From a checkpoint of a small contrastive image-text model.
Training: adamw at rate 0.00098, 7600 steps.
Rows from block 3 of the text encoder, named by matrix and row number. Rows with one number belong to one neuron. Each number is 128 + 24 x the weight over its row's rms, rounded and kept within 0 to 255. All counts start at 0. After the name is the row's rms in percent of the matrix's.
# fc1: MLP up (text_encoder.blocks.3.mlp.fc1.weight, 1024x256), inputs 104-155
# fc2: MLP down (text_encoder.blocks.3.mlp.fc2.weight, 256x1024, transposed), outputs 104-155
fc1.742 092 [ 79  56 113 121 170 126 155 132 140 133 151  41 164 137 141 125 124 114 102 124 127 119 108 117 177 115 146 123 130 126 136  94 131 115  99 157 126 147  80 164 157 122 136 108 151 117 121 132  96 147 131 104]
fc1.743 085 [ 80 111 122 150  98 151 155 115 164 141 163 104 124 142  85 150 124 152 120 128 133  88  97 123 126 136 155 148 108 145  95  43 122 123 113  90 149 140 144 137 124 122 152 133 139 100 112 130 132 118 129 122]
fc1.744 091 [122 138 158 106 126 106 157 142 145 113 109 130 123 128 143 105 123  83 122 159 108 138 145 117 119  91 100 128  92 110 105 134 164 130 122 139 143 125 115 152 151 121 114 153 163 131  88 128 155 153 133 125]
fc1.745 090 [155 139 127  80  88 134 119 131 127 137 126 134 140  89 157  70 159 124 127 140 126 137 149 151  97 112 172 112 121 111 147 132 133 151 171 142  86 140 140  75 148 141 137 113 128 112  91  88 129 139  54 132]
fc1.746 091 [177 103 107 123 101 137 124 122 109 131 157 101 133 122 181 149 103  83 132 113 108 147 115 102  79  84 153 150 137 176 126 140 158 145 122 138 150 120 125 165 141 179 117  88 143  82 130 108 129  96 146 129]
fc1.747 107 [121 144 114 117 145  92 130 126 137 154 120 115 108 147 115 152 120 152  86 117 121 131 106 147 135 155  93 118  78  95 137 159 107 121  91  94 174 169  95 136 154  83 140 175 145 137 100 186 149 169 122 124]
fc1.748 093 [120 104 145 133 155 113 164 143 139 126 134 124 144 124  92 157 125 167 111 171 113 139 119 110 134 115 106 135  89 134 140 130 110 115 172 141 140 141  90 151 116  86 130 156 156 155 113 143 143 135 165 144]
fc1.749 083 [162 166 153 118 122 169 113 115 121 124 107 106 108 122 157 110 118  81 124 183 121 135 114 136 105 168 121 140 140 109 156 106 138 154 127 114  97 126 132 142 147 159 126  89 143 178 106 147 103 148 133 120]
fc1.750 101 [108 137 118 135 166 103 123 152 123 123 139 112  68 126 138 125 133 113 158 172 129 132 123 110 133 110 162  70  66 103 139 121 113 166 106  99 144 126 107 104 103 162 125 147 120 134 122 166 126 124 102 127]
fc1.751 105 [153 123 128 134 139 154 152 148 114 213 123  84 132 102 151  70 137 132 116 104 111 138 158  90 104 125 137 136 145 101 122 150 144 162 137 132 124  99 126 173 114 125  88 115 118 159  98 136 149 113 168 123]
fc1.752 119 [ 93 142 145 123  91 137 122  93 153  99 115 136 109 106 104 148 100 114 111 146  95 113  87 134 108 137  94 104 155  82 146 111 149 161 107  89 121 120 147  91  94  92 144 120 148 155  93 112 131 152 122 166]
fc1.753 102 [170 150 123 106 108 159 107  73 150 118 104 146 130 100 142 116 127 141 129 107 123 125  88 149 138 135 154 114 164 106 119 154 127 121 151 125 113  82 134 143 115 132 119  94  86 158 112 114 134 124 132 129]
fc1.754 084 [107 149 136 109 103 156 158 100 135 132 112 132 111  87 120  97 128 132 133 127 142 131 135 127 110 140 136 154 135 129 123 133 183 144 122 127 127 140 164 137 135 116 116 132 139 104 112 170 139 112  99  93]
fc1.755 089 [ 73 119 163 149 149  83 151 163  99 129 138 108  98 119 157 117 124 115 125 126  90 151 139 144  93 118  91 116 108 159  85 128 145  70  66 156 158 143 110 117 192 172  95 124 180 142 119 120 140 178 146 141]
fc1.756 101 [118  99  70 121 149 113 140 129  84 131 156  94 133 150 141 113 131 156 146 144 144 145 112 108 147 112 189  84  96 165 152 108 116 165 126  97 159 141 155 125 105 133 133 106 143 121 136 148 119 116 114  90]
fc1.757 108 [168 108 121 172 105 144 121 132 178 134 170 159 165 109 108 114 134 172 150 111 162 116 127 112 148 119 144 165 159 141 111 163 112 113 182 140 102 110 142 111  72 178 117  89 143 102 129 111 105 111  90 150]
fc1.758 110 [144 110 120 178  98 122 109 110 143 141 155 156 127 125 135 124 152 164 166 115 154 150 158 123 132 123 153 117 162 119  88 158 102  88 160 178 101 124 189 131 111 127 137 119 103  93 141 133 124 131 124  91]
fc1.759 110 [134 136 174 107 109 140 121 106 135 122 113  98 154  96 155 100 159 112 123 146 142 115 157 154  84 114 131  95 142 121 137 147 135 130 119 159  97  76 121 156 115  86 117 136 125 153 112  82 179 145 109 177]
fc1.760 105 [ 96 140 174  87 125 142 104  71 113  94 127  72  92 134 123 108 104 118 147 169 174 130 133 105 126 133 145  88 141  93 156 122 156 116 125 123  91 106 107 122 133 103 113  95  93 128 127  86 149 112  95 134]
fc1.761 096 [120 162 152 118 104 154 107 100  99 118  87 121 131  92  84 122 133 122 158 147  98 133 132 141 140 142 158  96 137 120 122 138 147 164 126 149 103  76 145 130 120 139  95 128 120 122 121 145 151 105 116 124]
fc1.762 092 [134 106 131 134 132 106 157 103 136 140  61 129  69 104 126 150 100 113 150 130 139 111  97 171 130 187  91 149 118 131 127 105 102 119 130 135  89 125 144 113 127  82 132  98 114 161 138  99 142 136 160 121]
fc1.763 099 [127 142 132 128 175  89 140 126 104 113 133 128 102 166  63 135 117 137 136 150 143  81 116  97 104 138 126 115 134  96 134 114 134 139 114  74 122 145 131 166  83 106 140 157 150 161  78 152  75 122 139 148]
fc1.764 105 [141  84 108 117 132 134 131 155 179 122 130 121 146 116 142 150 136 103 125 128 151 106 100 111 101 167 136 135 113 124 101 172 112 124 146 139 112 114 115 150 121 106 131 138 147 124 130 118  96 149  81 128]
fc1.765 095 [127 136 137 126 116 131 136 112 163 134  97  97 134  67 137 178 125 132 127 110 129 128  92 139 171 130  91 115 137 130 108 102 126 120  95 100 131 160 102 166 122 112 105 165 175 120 134 197 109 170 131 143]
fc1.766 120 [121 113 142 126 152  95 141 172 139 145 110 103 120 133 114 135 118  96 159 144 162 157 136 123  58 119 127 114  71 119 132  63 145 172 106 125 118 101  89 104  96  95 104 187 149 147 164 132 159 133 146 135]
fc1.767 107 [141 114 164 128  97 154 124 105 116 167 124 117 146  92 136  84 134 119 158 170 102 110 137 137  94 142 135 113 173 117 137 167 132 131 123 156 112 117 134 156 143 125  85 103 138 149  66 119 153 156 137 118]
fc1.768 099 [144 122  92 127 178 107 153 161 137 154 161  95 136 131 117 140  98 126 137 110 130 103 124 100 165  92 135 155 148 150 137  83 117 122 156 101 124 146  75 141 116 150 105 129 105 139 138 120  92 137 152 147]
fc1.769 100 [157 125 122 115 142 135 119  81 110  84 121 197 120 105 162 148 149 124 132 123  97 127 137  89 122 120 167 108 183 143 140 154  97 112 154 161  87 114 149 130 111 163 119  94 115  89  95  93 130 120 116 143]
fc1.770 100 [ 78  97 138 151 140 121 154 139 131 126 144  80 104 126  85 102 114 150 102 158 132 141 111 122 126 110 143 128 120  94 128  97 159 153 114  94 141 133  88 130 109 129 118 102 140 135 171 167 173 145 142 106]
fc1.771 111 [154  85 135 120 148 160 157 128 163 154 171 140 137 174 174 171 148 192 155 124 165  63 152 135 133 108 116 134 115 133 100 121 142 113 156 163 106 160 135 108 133 157 154 165 109 122 142 103  99 137 121 113]
fc1.772 091 [164 164 147 141 120 135 149 124  93 144 110  84 113 114 133 120 120 117 130 169 111 150 105 172 133 108 143 106 139  86 134 105 117 151 154 121 124 138 115 144 116  90  77  84 141 117 129 126 161 156 138 137]
fc1.773 109 [147 137 164 131 112 128 115 127 108 141 113 145 126 134 119  74 147 128 191 159  92 151 138 106 134  92 177 146 119 150 130 134 114 128 149 170 118 116 100 156 109 155  73 126 122 114 105 120 109 123 103 146]
fc1.774 094 [119 152 136 143 157 124 146  98 125 129 106 102 131 126 116 171 138 135 120  99 181  92 124  89 163 129 144 140 141 162 144 146 145 137 139 170  96 177 102 159 164 131 156 167 106 141  86 136 155 174 138 131]
fc1.775 107 [155 149 146 110 115 143 106 130 142 106 173 141 152  86 180 132 201 133 138 122 113 139 136 110 156 139 162 102 154 168 138 107 118 108 112 143 125 120 105 106 100 180 132 115 112 113 115  93 146 122  85 109]
fc1.776 100 [111 133 125 120 113 119 138 111 156 118 115 151 144 133 121 148 140 141 154 142 126 138  87 129 145 146 103  79  87 110 119  73  99 142 128 100 130 146 122 119  99  94 129 121 148 153 116 154  92 123 185 121]
fc1.777 093 [ 70 106 146 139 157 100 155 151 142 146 153 107 118 145 131 121 113 157 139  94 119 125 102 137 146 145  94 172 134 110 133  67 149 129 128  54 115 152 116 131 135  96 132 144 138 132 129 195 110 110 137 162]
fc1.778 090 [ 77 115 151 123 147 183 140 138 125 134 138 108 133 127 101 139 129 159 113 139 132 109 109 110 182 156  92 134  89 163 112 148 145 129 112 104 163 127 141 151 125 114 144 110 136  98 154 134  68 130 124 113]
fc1.779 100 [ 90 129 145 141 139 103 134 161 137 140 145  79 155 131 144 118 141 160 104 136 121 115 114 125 165  97 106 110  90 128 135 124 158 140 160  86 154 148  98 123 159 124  93 185 145 185 150 153 136  97 166 135]
fc1.780 094 [154 145 144 143 105 123 137  96 148 121 114 160 118 110 113 120 154 128 163 167 124 135 137 120 115 154 135 148 138 136 153 126 121  90 154 174 105 138 155 121 165 157 111 123 117 154 136  67 135 157 132 133]
fc1.781 094 [130 149  97  94  71 150 144 114 110 100 138 148 127 141 132 127 131 102 127 108 102 177 133 145  96 163 143 131 147 100 148 122 140  96 148 153 119 124 154 146 141 140  98 104 123 161  86 116 146 117 117 109]
fc1.782 096 [ 97 101 114 116 177  66 139 140 130 104 170 104 143 137 121 172 157 167 126 139 156 108  92 132 139 102 145 138  73  99 134  99 104 129 136 128 149 144 122 131 130 142 143 120 145 132 140 143 101 148 138 140]
fc1.783 089 [122 124 124 106 114 104 144 110 128 117 157 150 141 145 140 136 122 145  95 169 123 191 117 142  92 113  71 127 125 121 162 132 151 135  93  87 140 131 122 123 134 105 118 149 151 135 141 105 138 120 151 187]
fc1.784 096 [146 106 130 146 118 147 139 150 105 121 176 119 106 109 141  93  96 141 160 172 131  87 140 132 100 140 127 112  80 116 154 104 132 115 110 150 107 131 116 164 122 137 110 132 138 146 106 121 163 134 101 152]
fc1.785 118 [124 148 110 135 137 151 130  91 111 137 111 132 155 117 126 142 137  94 132 102 118 130 154 150 162 153 153 121 118 146  85 130 101 117 139 162 123 114 144 205 149 110 141 167 160 138 138 148 133 141 118 137]
fc1.786 096 [138 129 143 112 153 109 143 111 124 168 138  91 124 119  77 112 114  85 167 132 106 119 125 130  56 125  98 120 112 129 128  90 114 175 116 145 138 152  91 138 131  96 140 144 168 151 139 147 152 127 128 136]
fc1.787 113 [158 131 160 124 119 163 128 125 131 119  66 115 106  82 207 132 137 166 133 134  94 154  89 154 129 143 169  86 115  86 144 125 131 139 152 149 144  83 151 117 118 131 106 136 108 111 108  95 147 137 121 133]
fc1.788 101 [ 89 109 140 161 145 112  98 133  91 131 137 147 126 169 114 117 128 126 157 179 130 160 130  98 158 103 138 113  98 104 115 169 108 136 120 143 175 129 116 119 117 135 149 147 142 130 173 117 144 154 158 110]
fc1.789 096 [185 120 129 139 124 139 114 100 126 114 120 118  59 100 152 116 142 103 140 117 149 149 165 121 102 131 159 103 164  93 137 129 115 141 162 164 125 111 185 154 121 155 123 107 110  99 121 118 174 112 135 120]
fc1.790 107 [ 99  88 124 131 151 109 136 186 170 142 148 115 123 124  94 146 112 148 113 153 124  95  57  80 129 121 113 118 112 127 115  92 106 121 141  98 137 106 141 107 136  91 143 106 112 177 131 150 116 123 141 154]
fc1.791 095 [139 151 108 112  87 158  89 119 112  82 134 159 116 106 170 124 145 152 131  94 155 132 141 144 112 147 172 121 161 128 151 139 135 128 132 156  72  94 139 111 152 138 142 119 143 151 118 122 110 129 128  57]
fc1.792 100 [170  92  91 132  85 152 103  94 170  80 149 126 150 138 127 129 131 127 137 149 122 142 130 106 124 118 144 134 198 140  98 150 131 112 147 158 126 110 110 108  92 105 136  89 127 135 169 115 131 117 100 110]
fc1.793 096 [109  90 161 125 136  96 109 135 119 109 130  77  93 136  99 186 121 133 151 119 130 116 114 130 115 117 105 136 113  89 115 120 103 150 115 120 135 138 124  91 127 118 154 145 129 147 139 128  83 129 173 141]
fc1.794 116 [149 149 124 111 127 134  88 144 112 112 127 145 136 135 161 136 149  99 103 140  84 118 122 159 109 137 131 128 140 129 140 164 127 147 102 157 118 127 149 138 144 113 107 114 144  85 102 115 116 129  94 183]
fc1.795 095 [ 95 131 137 150 120 113 137 106 133 182 127  80 151 132 112  63 129  71 102 124 124 116 107 141 109 187  68 125 118 121 141 117 148 156 108  91 128  79  94 157 102 141  91  99 122 122 125 145 163 121 135 132]
fc1.796 116 [143 149 131 115  92 184 120 122 125 118 127 145 158 113 118 103 146 110 128 148 128 164 175 143  92 149 133 104 130 109 124 176 144 131 158 154 102  99 129 103 149 138 118 113 109 118 126 113 176 125 133 143]
fc1.797 087 [103 200 137 135 151  99 153 113 130 130  71 127 120 107 119 116  83 125 137 126 127 106  84 139 126 135 106 156 143 129 141  70 136 141 112  73 143 128 118 154 130 124 142 155 148 130 151 133 130 173 170 106]
fc1.798 089 [108 143 155 113 108 111 153 137  82  74 116 109 117  99 148 111 151 133 150 145 105 167 114 130 118 137 158 137 114  95 133 123 124 144 130 143  95 103 131 134 136 130 132 118 106 115  87  97 150 112 113 124]
fc1.799 096 [109 101 139 144 136 176 153  85  98  94 117 144 143 104 140 120 158 117 149 103 146 135 143 145 126 148 127 111 118 113 148 151 134 169 129 185 118 139 141 116 117 149 122  76  92 138 104 164 153 102 163 133]
fc1.800 094 [122 122 110 119  91 109  73  99 135 133 101 120 140 130 179 130 149  97 140 163 123 148 175 174 119 159 144 123 169 159 127 188 138 122 153 148 122 122 140  83 135 109  99  69 102 118 118 140 148  95 132 142]
fc1.801 083 [ 86 133 142 134 138 102 126 157 131 146 133  81  84 128 108 145 139 131 141 141 169 143  88 106 115 138 102 191 117 130 111 117 106 149 107  95 161 128 116 131 103 129 125 166 118  70 117 141 120 134 157 135]
fc1.802 102 [129  71 148 142 141 121  98 150 112  97 123  91 105 130 115  70 139 146 181 157 114 153 120 129 115  99 179 114 108 136 113 144 141 141 132 138 112 128  93 146 146 145 101 142 100 130 166 135 130  69 147 149]
fc1.803 094 [112 152 153 129  86 126 151 140 140 206 135  95 135  89 118 107 121 166  92 147 111 134 122 130  77 134 114 117 109 119 145 115 133 148 128 119 139 137 117 128 111 137 100 121 171 117 144 161 124 155 141 147]
fc1.804 094 [146 149 129  94 129 118 169  94 112 155 118 110 126  97 119  97 110 115  92 147 107 108  96 142 146 129 122 153 121 122 141 101 136 137  89 104 135 127  99 190 150 131  95 123 134 117 105 127 136 177 136 145]
fc1.805 100 [151 130 131 188 108 101 119 132 127 114 149 120 145 138 131 152 123 155 169 117 130 147 135 114 150  85 145 157 145 169  83 122 141 121 160 139 124 138 156 119 127 109 128 123 154 116 129 102 138 114 106 125]
fc2.742 091 [122 181 138 121 164 130 142 107 109 118 132  76 116 181 103 146 111 138 180 179 173  93 118  58 134  97 131 142 100 157 118 112  92 166 124  81 116 141 113 168  95 136 138 141 142 128 141 114 106 114 142 122]
fc2.743 084 [138 104 160 127 122 126 123 122 112 115 135  80  79 135 128 149  75 148 157 153 135 107 127  67 177 110 121 171 130 153 115 160  90 149 167 135 148 142 131 158  93 111 145 156 125 167 115 135 114 128 144  80]
fc2.744 083 [136 126 122 101 161 114 116 144 117 100 127 164 162 102 139  96 169 108 143  96 132 157 157 115 123 161 122  69 108 100 137 135 130  98 152 127 118  81 140 108 147 181 116 137  99 110 163 101 163 136 106 125]
fc2.745 096 [110  95 173 142 128 109 166 120 123 147 143 101 117 141 141  98 105 120 142 116 145 121 123 121 143 131 112 131  95 141 142 111 142 156 111 111 161 128  86 168  88 145 100 153 163 152 155 156 150 165 131 159]
fc2.746 087 [112 186 139 138 145 120 124 167 112 150 170 107 115 148 115 172 125 136 138 157 169 125 116 114 102 119  97 125 138 140 112  95 128 168 121 141 128  80 113  95 106 115 156 113 157 146 167 103 112 119 120 158]
fc2.747 096 [156 146 167 169 141 133 110 127 185 167  96 156  96 110 160 134 122  94 105 128  90 151 117 171 108 150  79 137 135  88 137 134 128 140 131 121 129 114 128 122 131 125 139 116 121 156 117 142 139 170 133 174]
fc2.748 102 [126 146 116 155 161  85 139 155 166 119 139 101 113 139 144 153  93 141 107 102 135 145  76 150 131 158  74 127  99  96 138 116 150 125 101 112 135  95 112 106  86 116 159 142 144 153 133 162 110 137 110 180]
fc2.749 081 [ 98 141 115 110  84 118 175 138 147 139 117 147 163  82 144 109 170 128 124  81 136 157 119 155 129 169 135  89 146 123 150 102 121 126 138 113 138 101 135 151 140 157  97 153 144 142 137 152 128 114  89 117]
fc2.750 114 [ 83 163 107 154 122  93 163 173 163 141 138 116 101 114 124 133  93 152 122 141 122 112 100 151 143 137  99 110 121 118 141  86 153 163 102  68 156 116  76 142  99 122 176 126 155 167 141 160  96 176 135 164]
fc2.751 109 [ 97 151 142 140 156  92 131 172 151 156 138 135  98 156 114 148 111 159 121 106 168 128  98 130 144 123  83 116 122 117 148  91 142 140 107  90 139 114  82 111  86 126 164 105 190 111 175 151 101 101 137 152]
fc2.752 099 [142 103 113  85 155 151  93  76 111  93 136 112 143 107  96 138  83 120 140 124 130 100 131  81 135 107 161 153 113 138 118 153 133 130 166 142 139 162 179 130 154 117 138 130  55 124 104  79 121 102 132 125]
fc2.753 083 [127 136  86 140 128 131 100 130 134 126 163 153 168 118 114  97 143  95 138 133 147 148 124 128  85 116 126 112 185 107 142 116 131 102 154 134 118 110 143  96 130 146 160  85 121 144 155 122 138 117 129 134]
fc2.754 082 [141 111 131 110  93 119 103 114 113 123 117 113 127  94 142  86 156 120  87  96 101 136 152 137 130 169 107 118 120  79 153 147 135 104 153 126  83 103 151 110 143 158 103  94 120 111 113 130 152 138  73 110]
fc2.755 095 [ 86 148 121 163 150  93 152 162 154 162 182 115 109 121 126 113 123 142 123 126 131 147 103 131 106 124 127 108  97 117 124  72 141 173 115  91 148 133 114 159  94 138 135 122 188 112 165 141 143 119 121 164]
fc2.756 115 [101 157 103 138 116  87 161 177 175 151 157 131  76 139 142 159  77 156 128 131 139 109 114 125 103 134  87 124 116 133 143  99 144 140  94  97 136 118 105 152 105 132 159 113 174 139 132 168 120 162 132 170]
fc2.757 110 [149 123 146 128 113 117  85 116 129 140 134 158 152 117 148  99 176 103 136  96 127 141 138 136 127 137 135  99 169  92 145 153 146 114 132 158 106  96 147  86 139 183 108  98 103 129 133 113 135 129 113 117]
fc2.758 101 [147 116 128  94 121 138  91 101 142 124 112 140 164  98 182 118 138 120 116  98 128 147 117 167 126 146 139 112 135 124 170 152 157  97 102 135  91 112 141 100 137 164  83 127 136  91 119 128 141 159  94 139]
fc2.759 099 [111 102 112  81 181 148 118 134 105  94 146 118 149 156 105 131  78 148 162 147 174 113 151 106 124 119 157 154 150 158 111 136 130 123 130 141 145 152 153 165 135 107 145 144  96 103 129 102 126 101 151  95]
fc2.760 113 [156  84 119  95 152 177 126  76  80 128 155  87 130 144 121 136 135 132 149 133 135 125 149  90 123 110 164 138 120 158 128 114 112 118 132 149 142 130 137 163 161 109 136 138  61 100 110  89 138 119 110  87]
fc2.761 106 [138 115 101 103 163 117 120 133  99 133 136  87 130 144 104 150 161 139 150 153 139 101 149  99 154 137 134 144  92 141 134 135 117 129 149 128 142 147 146 158 144 100 152 151  89 135 144 125 149 110 154  97]
fc2.762 093 [137 100 148 129 135 118 123 109 118 117 126 127 173 117 143  91 152 121  99 126 132 124 173 145 106 103 122 118 143  92 159 133 139 113 169 141 105 121 138 102 139 194 116 114  93 134 116  88 178  88  89  97]
fc2.763 090 [112 153 163 119 126 138 123 117 134 120 136 159 115  96 133 159 126 130 119  65  94 139 118 138 145 167 121  98 118  92 163 100 150 139 121 124 125 113 137  92 115 150 119  89 149 120 117 128 138 153 103 190]
fc2.764 094 [133 112  58  99 170 150 117 102 124  98 156 117 148 156 117 149  99 107 141 155 134  86 138 116 144 107 149 135 104 125 113 129 112 122 118 166 154 139 156 145 152 124 128 150  99  94 116 125 123  98 139  98]
fc2.765 093 [156 118 178 132 130 128 121 122 130 121 134 154 166 118 146  68 166 112 112 113 124 155 142 143  58 142 136  87 140 112 120 150 147 123 114 123  98  97 145 117 124 139 108 110 131 139 147 111 176  95 106 128]
fc2.766 128 [ 96 148 144 139 121  98 154 127 162 177 129  97  79 108 131 159 101 143 129 151 127 128 120 148 111 118  93 109 100 145 159 101 137 142  91 106 160 135 100 150  88  84 132 123 142 136 137 159 113 167 123 156]
fc2.767 111 [145 123 120 152 149  96 135 149 160 144 174 132 125 133 116 122 126 118 126  98 175 141 107 129 108 119 122 130 146 147 135 112 153 136 124 124 133 106 125 125 100 175 131 103 165 136 157 154  98 120 168 138]
fc2.768 101 [132 127  99  96 148 116 117 162 126 119 131 109 107 139 136 190 107 161 130 141  94 109 135 111 145 124 135 162 124 132 117  99 113 179 143 116 124 133 110 149 114 103 131 149 137 155 120 131 120 111 122 136]
fc2.769 099 [137 138 121 105 141 146 114 136  98 120 115  97 126 135 106 156  80 183 149 147 147 106 137  99 147 118 121 132 106 146 123 135 109 140 138 139 136 156 114 147 139 125 186 127  97 116 106 112 123 109 171  91]
fc2.770 095 [106 148 123 153 126  78 164 172 154 139 139  95 105 144 116 129 122 164 123  96  97 114 103 132 114 126 106 140 116 131 140  98 149 168  88  98 141  98  84 168  90 120 158 116 131 181 168 153 132 142 141 136]
fc2.771 103 [126 136 167 127 108 146 122 100  99 112 101 148 170 120 168  68 173 114 146 139 116 150 148 158 112 127 133  80 146 100 162 147 154  97 133 163 104 117 147  87 133 168  89 118  74 136 105 101 168 139 109  94]
fc2.772 095 [129 128 107 143 149 102 139 136 163 127 135 159 145 100 118 100 161 101 105  94 144 176 128 150  90 127 116 129 154  97 119  87 145 140 136 123 113  92 160  75 144 186 102 126 121 130 182 147 179 113  76 123]
fc2.773 108 [107 140  89 143 149  99 155 146 132 140 172 140  75 127 126 143 109 148 104  75 149 128 100 130 111 127 114 118  98 134 145  76 151 159 135  99 109 107 120 118  79 140 143  97 178 142 166 160 133 122 143 147]
fc2.774 105 [141 102 132 147 102 144 115 142 138 136 125 133 175 107 124 101 147 123 108 111 110 154 131 142 127 142 129  94 170 104 160 143 156  99 139 169 114 108 127 109 132 179 101  97 146 136 137 138 139 104 101 108]
fc2.775 106 [ 89 121 156 169 126 106 123 187 146 133 127 131 133 124 151 118 145 140  95 107 122 146 135 173 126 117  99  98 126 125 148  62 109 123  93  91 120 113  91 113 121 125 112 128 162 123 128 160 154 126 132 140]
fc2.776 098 [130 108 133  93 151 144 121  97 122 116 115  89 162 151 107 139 108 161 164 176 140 103 160 100 116 120 153 156  94 139 148 139 149 142 157 145 150 163 128 157 168 118 117 158 112 123 126 109 125 107 153 116]
fc2.777 112 [ 87 158 121 142  84 109 157 146 151 138 107 104 112 117 138 149 115 158 132 135 106 117  95 140 100 156  88 129 102 129 146  86 136 192 119 100 163 143 106 162 117 114 145 134 136 187 105 152 108 160 171 152]
fc2.778 102 [ 93 178 133 144 147 106 156 104 138 135 108 120 120 130 137 127 114 138 138 166 125 139 132 116 140 126  89 144 105 109 137 119 133 186  87 119 137 103 122 180 132 136 124 115 155 181 138 146 102 122 139 129]
fc2.779 111 [ 95 127 135 170 154  64 189 156 184 144 141 119 113 128 135 147 110 127 115 120 153 108 112 114 134 129 114 142  96 129 148  93 146 125  93 108 156 123 108 152 108 135 110 149 167 147 146 147 115 151 143 171]
fc2.780 122 [119 107 118 126 160 110 120 141 109 145 150 101 145 162 114 147  99 159 157 149 141  89 119  87 141  85 123 159 111 165 113 136 116 133 123 130 143 143 109 159 126 111 150 174 125 146 135 120 101 106 148 121]
fc2.781 102 [140  98 104 108 166 144 132 130 115  97 116  99 128 160 114 132 114 132 136 132 158 103 130 108 149 112 127 142  93 163 108 136 139 119 157 152 129 140 116 144 143 115 147 158 113 100  83  97 113 103 136 110]
fc2.782 095 [128 124 115  98 157 130 147  99 116 141 121  87  88 114 122 160  95 155 128 161 125  93 129 115 165 109 141 170  95 138 136 105  87 154 136 112 121 117 147 166 127 105 142 150 115 111  93 104  87 109 137 138]
fc2.783 084 [130 142 158 104  91  86 102 127 172 132  97 174 100 126 127 100 146 144 107  83  99 167 142 158 110 187 131 125 127  62 182 119 149 114  94 116 108  99 130  85 105 125 122 116 124  99 121 125 123 150  99 126]
fc2.784 097 [111 131 113 152 117  75 139 169 140 150 163 136  94 135 131 145 102 155 118 136 138 139  63 125 102 147  78 115 118 144 146  98 135 132 114  69 135 120 106 133  98 115 160 116 157 138 168 165 132 138 151 149]
fc2.785 092 [117 111 135 130  92 145 111 105 115 128 116 118 150 108 157  89 156  95 106 119 108 151 152 144  99 150 143 100 136  86 158 129 172 116 125 142 113 106 142 142 143 161 105 106 112 129 133 116 171 107  97 105]
fc2.786 087 [128 134 160 126  92 131 122 130 121 174 121 146 133 142 153 113 182 120 119 127 140 168 128 161 113 142 154 129 168  98 144 132 124 101 144 138 109 132 118 108  99 142 100 110 145 106 157 124 155 115 128 128]
fc2.787 103 [123 100  92  99 131 158 113 109 132  99 119 121 127 151 108 134  90 168 155 146 155 103  98  95 148  96 152 176 114 135 134 128 117 125 133 198 166 173 143 140 140  93 153 171 111 122 115 102  80 138 167  97]
fc2.788 114 [ 94 152 121 159 115  82 140 171 190 142 117 115 102 125 146 163  98 161 123 124 112 127 106 125 122 138  97 142 114 125 145 112 125 141 112 115 134  99 106 140 110 103 137 139 177 152 141 148  99 147 101 144]
fc2.789 098 [126  83  92 113 160 159 109 109  88 136 131  69 115 139 128 180 100 151 161 152 134 124 140 117 176 130 146 160 100 130 114 122 130 146 146 141 136 172 129 174 135 102 133 153 119 108 103  96  97  92 132 131]
fc2.790 108 [ 83 153 113 126 119 107 159 144 165 123 119 114  93 121 152 161  78 135 117 161  90 129  86 146 137 149 106 127  94  85 147 128 148 145  95 111 140 146 102 137 133 104 127 131 144 157 118 162 112 143 125 181]
fc2.791 099 [138 118 134  95 111 143 111 102  79  93 116 140 162 136 111 121 145 135 158 159 128 123 157 108 158 114 188 121 138 140 129 136 108 122 147 164 128 147 151 118 165 133 114 143 105 101  83 103 148 132 129  90]
fc2.792 103 [140 104 121 129 100 142 121  72 138  89 129 149 136 118 160  97 162  93  93 107 124 148 170 152 100 138 141 127 161 113 130 130 117 102 138 167 115 130 172  93 129 170 120  81 113 118 125 101 164 104 131  97]
fc2.793 108 [113 161 120 140 128 126 157 161 152 141  97 108  93 100 146 149 106 157 115 118 110 115  94 118 119 138  98 146 112 132 169 120 137 165  96  98 113 133  88 133 133 146 122 111 121 178 123 148 132 142 141 154]
fc2.794 116 [124 137 127 177 123  89 142 137 161 149 171 135 116 125 110 126 111 144 103  73 166 137 118 120 100  96 116 126 118 131 141 143 118 125  87 100 129 124 117 144  98 126 163 120 173 152 171 136 139 132 154 139]
fc2.795 087 [ 99 102 120 163 137  84 146 162 167 143 135 110 133 121 127 135 124 167 107 114 147 136 105 122 121 117 102 111 148 163 162  82 131 143 129 111 127 116  96 144 112 102 119 120 165 151 163 154 152 139 158 112]
fc2.796 111 [ 68 145 149 157 155  80 162 153 129 161 132 104 133 119 127 111 127 101 132 110 138 123 114 140 125  99 106 128 100 136 146 113 150 176 100 124 139 130  93 142  90 103 137 151 140 170 129 133 126 156 164 180]
fc2.797 090 [132 145 130 132  93 150 153 159 113 137 114 133 145  73 154 123 130 116  95  96 114 152 118 127 108 155 131  86 121 114 156 129 132 101 149 152 111  98 104 110 105 149 116 111 159  89 110 123 137 156  90 128]
fc2.798 098 [ 94 119 100 152 137 106 159 174 135 130 124 116 115 120 109 112 111 160 103  92 150 134 116  95 105 114  99 127 143 127 106  99 131 130 125 108 137 133 124 147  94 139 146 130 160 124 197 159 140 156 112 130]
fc2.799 092 [122 114 124 172 140 122 146 119 162 153 145  77 115 144 106 129 111 157 102 101 103 115 117  97 136 119 103 133  99 131 108 114 112 140 105 123 166 152 132 156  97 111 145 149 152 164 142 133 143 158 178 141]
fc2.800 097 [103 118 109 152 160 122 155 129 118 129 131  81 134 153  82 140 115 136 162 134 143  84 155 101 189  90 136 108  90 144 101  91  87 133 130 147 171 160 114 136 115  89 157 164 145 162 107 128 110 156 164 138]
fc2.801 086 [115 131  94 136 167 134 120  97 106 139 136 113 119 148 113 146 124 155 151 137 118 134 130 107 158  94 131 165 100 142  80 177 123 156 120 157 143 158 131 147 152 119 138 156 111 118 126 145  82  98 162 105]
fc2.802 099 [ 87 141 149 146 139  90 149 145 177 158 114  91 109 117 137 133 115 151 121 105 126 144 119 133 123 130 120 140 118 131 153 134 113 173  74 109 124 109 112 144  89 117 171 135 161 147 157 190 117 153 139 153]
fc2.803 084 [ 82 141 133 136 113  96 145 159 124 158 146 139 119 127 142 105 115 170  83  76 119 138 105 132 116 141 120 116 127 118 143  83 145 147  97 134 124 118  68 117 102 113  95 141 157 163 178 154 141 152 115 176]
fc2.804 089 [ 99 147 135 143 130 129 147 128 134 120 145  98 145 118 105 120 115 100 110 100 138 155  95 124 101  81 108 103 167  99 123 119 159 151 142 115 157  89 110 124  99 149 130 146 175 149 143 175 143  77 143 104]
fc2.805 103 [175 105 155 126 107 156 134 115 109 121 135 133 143 125 148 103 173 109 107  95 123 145 129 130  86 125 159 105 137 122 147 130 131 134 145 131 106 115 153 101 142 146 113  86 122  79 135 101 130 142 111 150]